{"model": "audio embedding model", "wave_channels": 128, "precondition_frequency": 32, "decay_fraction": 0.2, "weight_decay": 0.2}
Rows from block 5 of a small audio embedding model, named by matrix and row number. Rows with one number belong to one channel. Each number is 500 + 40 x the weight over its row's rms, rounded and kept within 0 to 999. All counts start at 0. Numbers have three digits each.
After each channel's rows are labels from the 100 clips, of 14976, where the channel reaches its highest value: "top examples" is what is common among them. Only what is clearly more common there than usual is listed. The data: notes from a synthesiser with random patches.
# convs0: expand pointwise conv (model.blocks.5.convs.0.weight, 768x192x1), inputs 96-191
# convs2: project pointwise conv (model.blocks.5.convs.2.weight, 192x768x1, transposed), outputs 96-191

convs0.519:436544512466544488466545494496512535457464575499498465411475434463526578494513572446561484509417465443546515434465507519507540518527550524562499526520496444478546576489466519614501470450442547460546507541475490520552483490550502509479434493544484445507496491485554540580484422480504465581
convs2.519:559509445446555528488501445521455435481477520428441499530535497492547574535581452441478472584448448490475468462494475467538423474488531515470470482513498387549531566507486467510410495463525528521505490453512554523551470478482528562464507499535547480462373550469468558485524472517474589516
top examples: resonance; filter wobble; band-pass

convs0.329:534435554483509446547502575462524432519526477491502502543436484467441494490452463546573544485470511524499556495510430499536522493496518522455499455542490471515514505601512444529496545560517468449455528519489475463489550554468518482568576601493481443431542476532485518503481471551532449507
convs2.329:527521480499559483413478531470499468493472503426499495488608549480507532488549513414534496500468509531508469555523526462467493508519541463544490586509429514440456501481498545471462585464490544475430507422480495555437503474498496460555465501505535462476509491522448382493487520484506521451
top examples: filter wobble; resonance

convs0.710:467486485552558533497492478485513532459533426538422449477499452492449529530480524482525514468413452575558487517485534537498460485494521501530505495549505564439474519549567468544465518510516457508514483479503514503449428562482550519597495480530521521537567473515548496485545474486482460466
convs2.710:547477484578467492476502496450490517482518613499477506522447548470414600505508428451535487483525494454555457486490557485529478452451405430525479531484500506462498467508506414438445528520526532512516446538496476474483463458452469488446564498506500535485474521529521533518491525488471520511
top examples: drive; gate; text has "register"; triangle

convs0.52:543499480497491540524495483450473531560525520536553479437524585526509427524508470468560531448483464531514520534522437482588510557451537536549491491520389447497425522480503518522540498509467490487511471465485493520524579497562499481468492609518527503468481461564500486468489551613478618482
convs2.52:465577528524541452464502624448470517477559552413519466522513476480469502472515511575538544507483540466528489477497513495498591430502476510504563487501537563554474471496490471433511466557526529508535477530544532460497469429453482480520448503496504419461527533534549535490514526409512541468
top examples: filter wobble; resonance; triangle

convs0.632:481580515502568457511572537492509474527586507481458445474588501481449483477529478516507476439467489519494455519475569474533580515487466527478468496468504417471521425504559564500473400537482521469583478541523518551555479445505558544409439543484503466516550471476420474488499442479440447511
convs2.632:503496501482447455477518537510574517504436540536514404495499461443535579564486476560452470514552538407460530569462479436439543498423497493503543458530452499444455482495474557504461463454499536525480516490552522484481552443500562535489566524492501523570507525498551526546423566466452508489
top examples: inharmonic FM; harmonic FM

convs0.400:512480538456510467568528524478446491466476496509469484538474428460516541495515472517507552536491463552556392527534501520478535447476556412545480545544537469498483463504441465463477461576521510597513487491475478547513474549443495526478483481487466493464588504502541533486504476541543466540
convs2.400:579473527505465498525493504515484480450536561545480410483531547470485456546581443464489452504512491501529447513471528446534467489420461445492515562436455488507502529487489478458499428518521440511464522525407507524453526508586518497525428460547481514561493469601514483547532439472486491480
top examples: high-pass

convs0.685:479453484490530484473504458488497513498477515455493460485511456499523534453472528464509449434530494540537503497568487520465478496589498470474564502446509483441524485530444551546432480501530602497551479537553477539521401503498526569474533485463500528491500550542557530413389492481476519569
convs2.685:491536448548500469484563507578509527399484421502507510518441505508552498443474530464493503531561524462571470572420538535478529466485502494512468451532513531515488543482533497430475516424475503453585492532442508570523476548533541510519533483494458532457482512446532511446446501494502496445
top examples: resonance; hard sync; oscillator: harmonic FM

convs0.123:488483479492472562545472534458432503437556436484561583455473478489470512478532545557474540520487595468472517546462503463462485482483483518523503440416488493479480532496500515509507505557461504483513491470484483580512543510500444512483565492514490503502520486467488494512431485520570519457
convs2.123:447561511455542528435458487492518485576504480435469482567506462482446435624497517534488435604488431521525468498509570444429471415527462533487527476501607471521463475542467496495498497573484452417464543508491510532544519594399523426580490448555534504484447512492537563522486446513462524535
top examples: square; triangle

convs0.84:482494520533450510541522522562487549547486529477531497482449544542449438551526487582554525597508535514470521562525548507443441578530495509473505393543495493508538501509514495447561482481487539481556540477474514511470505415498504527535524460478518546565525528453531502528510477543499482565
convs2.84:492505495508532559418526531462543472495485487480615470526478504505519529478533554470494499499511475547441524606550478542504476499467447578454516537547548472505529478511519473569464475448522426462563538527464503470472479460501547548514497517490479462556495519490527531418405505590505564502
top examples: drive; triangle

convs0.113:489550528509527449507468527471471476497472578484534562393545466500486458489448576522528544530450504493437551475589453512440560438506534500510488519526573511549491536509468575529460489502494533496526475425554511530521498531488422508521482488465540493490576480497419527488495523448496397560
convs2.113:503551461534556502598507549533474435548485485524469486611508551544416539601586484455516504531522464461540445550584469475573427481544508498482459478518502480408424519519463467475532501420504520507458500467440421506516510524452512513463562481422461507446562496492482479427525521581507561459
top examples: resonance; harmonic FM

convs0.65:531567504512518465554471544516505485503489562498560533514472464451428480545530464516475475481571513481524493544435530530568573521466529503519459441487534518526486487515500448416543524524460498510469478436518514487486534440475419443455599479606434548519503467456461520473501501538532426482
convs2.65:504553532479503573451536462435426485472462484547548530569445474503466488543461432435495510529482536453499470505529485521495466512475475433443510483439518568552470466515499487537481482529429487423469482505556499560515476436583566445483437495438485408432507455502521568467486439436535487506
top examples: filter wobble; resonance; high-pass

convs0.333:523493444459503472507500505431481455564506528482438523428505589465477466465488507535528407568512422495449486534485402515586569439467416516506487477412484532481449499444480479456417539452561527569493578496616503560477532500584466523529515488551519506524517535454481505462522503521452518491
convs2.333:494489489475471468491544414574540512569460519484410482518489530533454489489465541497497488526449421501544488472511485519532514459538581502487426517484552426477532535478504565492492611446513492570473489502526502475467466496443473557472529504469528472451510494491494540485523552519517462490
top examples: filter wobble

convs0.303:536488462486515496476514575561507564536505473517503476531539480461385539570544489528368453451432499492440543496502564470464542576488515404510493545502527462487457549510514507441466534435470530472528506525390582528509545510526457462468431533454470501478437469463498525440454512508477491501
convs2.303:364462523402511478540525485477529557518520501490518490502512550483467506457491532493501511568449462498456493525512514490521450501462480488509527521508514454405518543492544509588478482483496516522576545485536414530486496443485496476467512544557490428505554456535492449460563482545459452484
top examples: echo

convs0.451:447491496517491532489455495532465551532382541486476498471477519555524401467532491506535498520484472551533430500526496581557544538479471461535473470489512523550548468524449583506497478448475506509474506455640557465505454443454536466522447434548470536561519560510491503541527531447535490466
convs2.451:464501519516489553510531517467469475529527446563517444496573519496521573531513551446501409536518456451509516457500515511525500536515557551499531519500511560487496405549508463508470495527493403496504474450515477506491478422471498417492487449526504499445598496499508477524485503555471521484
top examples: echo; filter wobble; resonance

convs0.446:391437517433466472479495513495436471551536512559560464524485530477475469503483438521520506481540485545472463455483517465504485514500619539549502517467434481476528439537476528455640536551518486466605430486516509502406451508489482531442503491469515500467479533467558512507555525485539511505
convs2.446:527493514491482456547534446495506469503523560488479507564491457489489498517517474522500484476484461558524464490474520430486578512534543522625501498510462524453530531553525571569449548476459478530479557524484531548512412550550475475555493424483495505512499443472543517513456471495463469526
top examples: square; resonance

convs0.24:552463578508490477471537475499500466528525461478425507458396462540473473484550467488485539553425464530544442476473524510476593478544489507433557421473472499464547535510527530527461511586472476479521535499497476457505496546456481518494380487482474588533441533489490491509464531495514451455
convs2.24:431508494500469481506487463439518539529489493486534510513535532536464518520502434460432532504460539548531492470566504438507431520535502457445472607500513532461493494428554569450510499498445479526422421477546471478487508482527545477379473484496475475511496539516448457469496448482575492554
top examples: drive; bass register; square

convs0.85:410450433507512520512549458477468608450450484512515500493514393426516532519476556509515453524438555499450514535419528516472483443535497454463518487499519449462491443540505534529458559528456523532529452505516479480557471466432585519480484546497453483514505530514463452497448481487456505503
convs2.85:498426541557536517496538516519614506513533514532471478474526510525507512486589558480496449469518517422461495459486500561470503414512509527467481513529457486506528508485456479476532461483501519472445521502509569582519437501551525445437509465516421410553499499534509526524519498507431463530
top examples: inharmonic FM; harmonic FM

convs0.554:493482551463498515512544525480507465519457467541379517476570431528470503474567507445546472591531498446497493496499490519454480501518367450457454491481552530418520531509485450487468556470429541545503537467581500543482486440500539475472521524492502510458515523484500436512526488480492474445
convs2.554:604481601539497517513420540502549467494489509497522539471435518535493500498555466549507500545412460479514506432432508466487533490495495512552515540452496468492536555513518468498501459490492500494519471463498489514479443468518499446523481483478437550510504550529502533460472502517491506462
top examples: echo; resonance

convs0.738:489510510502477554500529471495557471537487538483416437439457465502521554562439583539509462544458482523536518511498526429493479531519408483535493572498406530534493470499489519455441530454562513535508436487454543492406482518512493476466507557450474448566518515472532546550513544557558630488
convs2.738:449499552547453522449523425525481524534484510511450483549492473460527415525471515471605509505512481562562512478515482484477576465471522550495536525587548482540484503531517513461531459474515495530588489483533505555589568529500491497459467500522505472462434586472586485552526577478478483483
top examples: echo; resonance; filter wobble

convs0.510:435461474453503471535589474504452432526424544518436566469530537493592421550546450489562465454515505509448487519464576525463549508488490494467549543490515533465481531457484507469542512579534491533530516472477466458590418480406543482527511472471492548558513527522476486527500600581519595486
convs2.510:497522537461468460490529471491501471514511557461478515552533447563543572411523492435534603526531498477531533476498536477558475415488445479524526504553480481514420463530519507507503523531499500437532515549515481521517490510541476526447598492487500530546479455525456526554465464519572449395
top examples: filter wobble; resonance; triangle

convs0.418:502399469501463503469563535525513518399506502455530502520501432508471537555525506480487463471433415488482522498509535485545496516439500495512505539475466559523459592540432478498513461558578464502475528479516518539473505498517544500530527497478478408537488503540526472533492548584503559425
convs2.418:536492484505468477520454509551556518446559550489481541533600496519509480458506504469579491515505466475486495536476502525533480501494473449510488520482465453449537457552480449474510419515456555425513506439463494581479420485479548458477502408494486495485526483554502479508537519473482551485
top examples: filter wobble; resonance

convs0.443:436496489488497562501613546467520540480464586468482493546404496546481442492447526493561429459436491454493498529517559538508503497529459472436518536472423505537499502552514448516518488512503492501481591573623502432472459561511498528517534484494491569522513436448511473466547493581539439446
convs2.443:490503465502553573488537533440428490476426461541452581513502421549499538531527570473533470536531468534452522492503471462487533536591510600557518484517525499458484498475529505560560522443522515518477489490483482490449519457517460563432408478473463497509513514425496586485487497505471513501
top examples: drive

convs0.743:516538487542504514467591493449531461494477472515516577470457464497429529552516490504515475484429573530532527493514488417539492480515532566495520562471479547497512498503484419435480483533499489450468448476550439519501526539522470429534495471506511495525463559477600425530531478522484469484
convs2.743:472428552453526397469539474514463524496497553532561500493468507452457511520455508431527581557522483463468488497506429480481489576438538521535511514462447510492427499484547537483486490569473484443432583450517564541461483496533492478501516478480497464469466500482474505513387450522410436532
top examples: square

convs0.285:439480443564572537532454492499553486509486542463566529475524513547483532509512480499414529556520499476426554544560462580458528609461504515493502551529471531486533516506472539483469523464553508466415521466538458495479574571456530499535576474516511437449550557509502398533511492558553511485
convs2.285:455508545554606514468530591526524481528512516497509460500465491499466581490557580537537516503398514475565534490461483504531524493513488485494521441528553500541522596480477525558521518481590478495533509411436503489520491474438536498542534500509489510422463536510520487526478513531460519551
top examples: high-pass; filter closing

convs0.137:519517439510476490440525477559591470453486538527506543479529456517557505574473593558463507474533547504482487419549506554498485509542571490526542542480493533510510468552464497486449455444537465556517523475480566532456540498519509516426488486499592542500561456549489507479452448602547459478
convs2.137:506400493513506550530537487443522485523497494473508491528494499490450565476453465581494441543499469516527474498450522481490462471450526440512442558460478541494554524484511490512456487479496507562438520540509483442515478431589567487467539474493519480498498433555575413488496490496551592492
top examples: echo

convs0.300:527443555523555477479539487484488581502551513453488483422532392504482401475423524516537495466519470466525466488569485480473522520494582458528521540586517472444504442496471494499563526458528596455537506471524514542485455576499492542497571492520492473470538493477545480457534483540471492486
convs2.300:513498504506492533533529477516523405541460447460487425458513559509460433552497539487451509535496481475532531459510430526430506512528542559547497606510558508539529577520523462450403486465492516479500527478509453516481405530416541423433515481471486537526489535548495466535514485508444466475
top examples: resonance; filter wobble

convs0.711:453505496536557432550493578527409480424456536568494502507459438535495464514504454463455523486530471587513567469553539604451505517500452459479554499448557527509536561479501471509558446469477428526527534471453543477521498472492506446539548549487498529469564447538520574526446493465447496522
convs2.711:479551482483518445551480429485454502468498470509486476428545523458507484488492564529489489503402507551505575466560513493505554463468481465566484478444528507490530550538526498419428507413525468465501503504558484480522534488544480498458525532509476554455478509527494528488425593561449490478
top examples: inharmonic FM